{
  "arch": "efficientnet_v2",
  "horizontal_flip": false,
  "depths": [3, 4, 5, 3],
  "kernel_size": 3,
  "widths": [16, 32, 64, 128],
  "num_labels": 18,
  "optimizer": "adamw",
  "batch_size": 128
}
Rows from block 8 of a small multi-label image tagger, named by matrix and row number. Rows with one number belong to one channel. Each number is 128 + 32 x the weight over its row's rms, rounded and kept within 0 to 255. All counts start at 0. Numbers have three digits each.
After each channel's rows are labels from the 100 images, of 14976, where the channel reaches its highest value: "responds to" is what is common among them; "patch colour" is the nearest of a few named colours to the mean colour under the peak. Only what is clearly more common there than usual is listed. The data: seven-segment displays showing three digits.
# convs0: expand pointwise conv (model.blocks.8.convs.0.weight, 256x64x1x1), inputs 0-63
# convs1: depthwise 3x3 conv (model.blocks.8.convs.1.weight, 256x1x3x3), a 3x3 kernel
# convs2: project pointwise conv (model.blocks.8.convs.2.weight, 64x256x1x1, transposed), outputs 0-63

convs0.231:106112107129141107192176102187126124053131086118100129147119127103124109140132083161190217117138145152123166156150132092136133164148153210113148149142105130164097169124145140129151132137054084
convs1.231:092117129056144147107134167
convs2.231:086122129154107117148148052170122182085162098124085147119146138080135154186101143126175201134108148130139157101156146113139170137180169169111179114164102133163075167162111125178152138113090159
responds to: white glow; the digit 5; second digit: 5; first digit: 7
patch colour: grey

convs0.13:151117121073163121091102214148101140164127156081131135118133104165084118120142118160107046151172072123180152146157086147115140122096088066147098145107135133154090105128138150049093114131157121
convs1.13:148141129132066136119196136
convs2.13:160116092137142155099086146150182091126125157101179094056097187155139107087100145102102165114188129056148107147106081190127133083121066115134137143115131141101137142140076111176170119112129152
responds to: dark on pale; second digit: 2
patch colour: grey

convs0.164:127185189115064146155126089105121117119151116090096162099110139131151148094154132120182111101070112149076167162082137163123083170177183172098192147168149119123150111100124074109106152135159138
convs1.164:139155115108167146174114188
convs2.164:105173181151204084180161093179143140084143083126123156143130152122120154071099099119079141149082132127106087113135156155116109103152187149074107173131108148089116127134181099101157105187140144
responds to: the digit 9; third digit: 9; green glow; second digit: 9
patch colour: green

convs0.35:123100088114098047186167148153114144139081131101083048132166081156136111126155132138109148140140171121136102129094139111095086098101115147121153109081146132141083162120189150179077146159067139
convs1.35:125149129133036140114132126
convs2.35:137135156114119189135054133087113134110194131154142197122104170106149162129090103124153147112162051097123149180132111135151174126121179109132142157161102111145170100148076135076134150108200119
responds to: third digit: 1; green glow; first digit: 9; second digit: 4
patch colour: green

convs0.47:169128169112148136159128081161110119082093147104102112069104102128146158109140128108153108117042100119122046135123173099165134140173128191122100147133145151125108052101106078116128189088105140
convs1.47:081146150112131055105127121
convs2.47:115129104147165088167176140161190169156117130162132131136143099115143065081117128089106124100096160109146067100129130065186121123109127152108172104166103122094155134099151136142158194067057124
responds to: the digit 7; blue glow; second digit: 7; third digit: 7
patch colour: green

convs0.252:102086123140150080096128109105101143165109150116110095095149150142113146123087126158084145228101160146152097128071167105068117112122127118066150097078115163159080150084139140204139090142132117
convs1.252:123134146132168145134069070
convs2.252:114145141103170123104135146172135164058126140046128118089068161109106175136119118084163156088144086127125170146154100180120148199141104140091099184123126101158100089175136188106134129131157135
responds to: the digit 1; the digit 9; second digit: 1; green glow
patch colour: green

convs0.18:156190086125156104149163153104160160121166123146114130169128130101152082108094085116134132099157143096093132155135197130171157108108189165146109139217114085086186150122192107179140124122130115
convs1.18:148170116133115166096192140
convs2.18:139169156119174173159138141098119142137129118145145099183191101097098124116136072116128113147130127127122109080160142095110120153136189160070173128184044119052119148071169124103121082110118129
responds to: the digit 5; blue glow; second digit: 5; third digit: 5
patch colour: blue

convs0.68:124149155149107118159156115125132078090145065128135125210099087082082139136119137115145120141121125175119145086145140118150184143159148139236106140166110136132124114118152113133108200191081094
convs1.68:114156124124143121133217131
convs2.68:107191099102152087127146138151132140111148127104090090142090106061075144097059091110126170176115128136136154100138129141154179136220175113107167132146180151114103128176165158142165150158107143
responds to: white glow; the digit 6; second digit: 4; first digit: 6
patch colour: grey

convs0.232:170115153098129089159153158174147151093110142088139123099101078152136117092174135074197109100080067114141119111144110144134142140135085178119132177139128111148129102119111104053071209097135100
convs1.232:116151109127078166145068149
convs2.232:118100114128119174122054092082095103163146096188160152165141169108135099170120104192123129143139146163111171114096191090088119075126147106121161069158109151098120169068092119157150102137139151
responds to: the digit 5; blue glow; second digit: 5; third digit: 5
patch colour: green

convs0.198:132163174109176120128146100143122138103115167095101082127126093139125129113106080052117115178095109092078050061123141148157100136182103132173094123136112127092122063103068098135137117088147156
convs1.198:136044107127132153132096125
convs2.198:125080116139087144088047111092073144154107113148126127131161089136140151175147125129141112183154105177140173109065137117107194148118143083123087168115144160163071137125125155120045085139135128
responds to: dark on pale; the digit 9; second digit: 9
patch colour: grey

convs0.142:123118126129141124178188131139114088060179087184151158189129042084131104143097114142135123154126123128132147118146159103157189151167161173156135164105109156134112116163176089170119134116090073
convs1.142:134109109103166139132205109
convs2.142:122143132119144134129161134155115181091160126149119106150105052067091112130049118119146123167122146163127158113117142115143194132178205153117134167159157102083088109154164149155121138107052087
responds to: white glow; the digit 4; first digit: 4; second digit: 4
patch colour: grey

convs0.132:146103119121122103102085133151122161133057157114104087089118133132158159124147151174089122167124168144151082101063145111087137065108072093102102066103148163142100172108083113194130124138128187
convs1.132:174153154149104129113061140
convs2.132:129129109112132140109144131080124157119125157138134106140117055122122123148135157106173152054151116107116184159166118150156167242137143141168125187157188099190151135129142145143100092139113075
responds to: glare; green glow; dark on pale; second digit: 8
patch colour: green

convs0.112:169094179118104136158125115139119109106088129084116110098146112170205191137181143052150098139061119139088065096098161120114147104139104167152152144108099101123116141098094067136104150130092160
convs1.112:121152124157044150121139137
convs2.112:091114121145155103107124146101148116155175112178175193166149153172062069094128126214077152084122103114150164153107111101139123162095163120075132161153152125157182152126173154121129122124147096
responds to: the digit 8; third digit: 8; green glow; second digit: 7
patch colour: green

convs0.199:161099066164157127050105157107152169139171151141120121108142136137089111121075145124094092186105135078131079099140102172099127083109126095118073109110128099067121142074128144156098056108151133
convs1.199:141135118126151108134133039
convs2.199:100155161128085089164144070156167170113179079101101114164134176123125147138140101119131207140121082180106159076121125098149113130166164181063158095132173147155143150158108103093140170132131159
responds to: dark on pale; the digit 7; second digit: 7; third digit: 8
patch colour: grey

convs0.208:174157142113066114164135157160160119103131106096115163142079067150168132093213145091139117088106084080107122142138133151124147181171121153174140147162103130107177112121124097121041172130138128
convs1.208:117115113119143068126163067
convs2.208:134147104125096146142141089103116026149099109197128115112142082135163111121204153138139106115089180107157067143103164121176088167125152100147136099141138163096137173119130104147069081129109161
responds to: the digit 1; third digit: 1; the digit 9; second digit: 9
patch colour: green

convs0.230:112146092173145121089124112100123160165109123152122104113154152087121145136097154167083159191125178128110063116080152060125095091110169130080127080145135079108138161100128167187183068131105137
convs1.230:143127141154046097139133147
convs2.230:162135154063109153097125186105100117119123157114128108131080136143092125137160113111109170037188076085111123112134061150169171090150122148143113156114171145133123119112107120067137207126159121
responds to: the digit 1; second digit: 1; third digit: 7; style: dark on pale
patch colour: green

convs0.28:123095086057145146138115160130119187169085193095110094098117174116124088167095090174150148094165150148139162147119135149089147091124134069064118150090166132121123149120132154094194091151142156
convs1.28:104191151106111114118075145
convs2.28:070063111101136124084108085070107129124068147145139089086122085094145128159165131127077113121100150183120113150144163138109093188141136156135119154145182120169120137146145138157057044117118129
responds to: the digit 4; blue glow; amber glow; third digit: 4
patch colour: blue

convs0.20:118160165109142171084099123080114166182047123085116128070143132089131113129089133137126125188089114082107132063140165151079114140147128086126130126133102064170165126121182125133124068146154158
convs1.20:129090163112176139093076131
convs2.20:078175200128116158088103102115101095114158130094158110144166127153098130131073151157115085110127110126131065132120113194127129173138083103119133187173078129134142108156214178131118091154157116
responds to: green glow; second digit: 0; third digit: 0
patch colour: green

convs0.41:149142123182132121134133215137186102146102111125161177155086115124131114058168131092101096146130113092119133129122141132081102137123117119140149078106085120135127122137162117169011076140100166
convs1.41:110153147090166162132168176
convs2.41:127144102107095103107165175097122093117057135116157081118119071083152088082116144138152096168168125083169106095139144176102101155125081117158177111130121089069085149148169162192137106121121088
responds to: the digit 0; dark on pale; third digit: 0; second digit: 0
patch colour: grey

convs0.2:154104117129144134141196127112123150105108150150147098139152121069169088156081114142089104164118177161097108153141241091118124140144150175111144125110096138152098098110174101195130075126096085
convs1.2:113135116105173128151203123
convs2.2:131168107092122115122170093098181113065131131149133123140175102139106091140125044188192110117119194138083160120128187131127111142115168165129149147135101133123124128114197098111123112085059100
responds to: the digit 1; second digit: 1; third digit: 1
patch colour: brown

convs0.216:172218124115148122109140109124100175130144147120124133097164123192177145095107137116183100039088112121103174179073151133143126165120152184102171168167131098156149101103131131120105133090146116
convs1.216:123072076134157138113101091
convs2.216:125106087117078146082119139068114184175137128150175099074114059148168118134114138185139154174143143113129130165144110129108158167180144090135141112100169175200140125183113143170094139102126091
responds to: red glow; the digit 7; third digit: 7; second digit: 7
patch colour: brown

convs0.37:120113112063117135106137171126078148204120139097118112136152067116063150153129097161115085174168120200142175143171102131077167146111111057127132126097134123159125117134161147071134105173118107
convs1.37:150122129150051136128176132
convs2.37:155145117152131122092117142127167129115122133140138096031108158141182081108087135081147157092124132052147096143071113171138128061153131130082164130163121141120134143100074110190186156104134154
responds to: the digit 2; second digit: 2; first digit: 6; second digit: 0
patch colour: blue

convs0.89:184098123084100097141140114173127167094117155091163126061113083142157110090145154110187169088126089129127118109080160098138134146138106184098136176100201106134192139156085120153124173101101108
convs1.89:116103134090104176075139093
convs2.89:114186153148122121168121086115141101092186167151123155182057179149122162140137132095128118147137116156091101123162143130124136155158141074106120128170092118099112042099165113166200117103152073
responds to: the digit 7; first digit: 7; second digit: 7; second digit: 6
patch colour: brown

convs0.184:123139120131143161116145159074143114083145123144160126160160110182167079154153106109166115038144138101055132141138136169143110148091162142124160163147111090101190060145160110112143098075148076
convs1.184:136139175145147144184168161
convs2.184:118160173109154118122075118100162089115124117100112140179116181049110150173142114080070109108115111148056090146185145136133096086122149113092136164118131105114063074112166152082150104109148117
responds to: the digit 5; the digit 3; amber glow; second digit: 5
patch colour: brown

convs0.162:125093098078131090103098150143121215168092215152111133081107108141129067129148146121103188086140123119144122119093172108146175107099144139110114167138157089115180184145106159157142120088105157
convs1.162:105105143099073126145188138
convs2.162:132103177130144147186172179196109052156136125102163168147185097126127142121180118139181081140121159118141133101170115150108118104085099087148148134118091141139116159144183139072155134192126160
responds to: the digit 9; second digit: 9; first digit: 9; third digit: 9
patch colour: green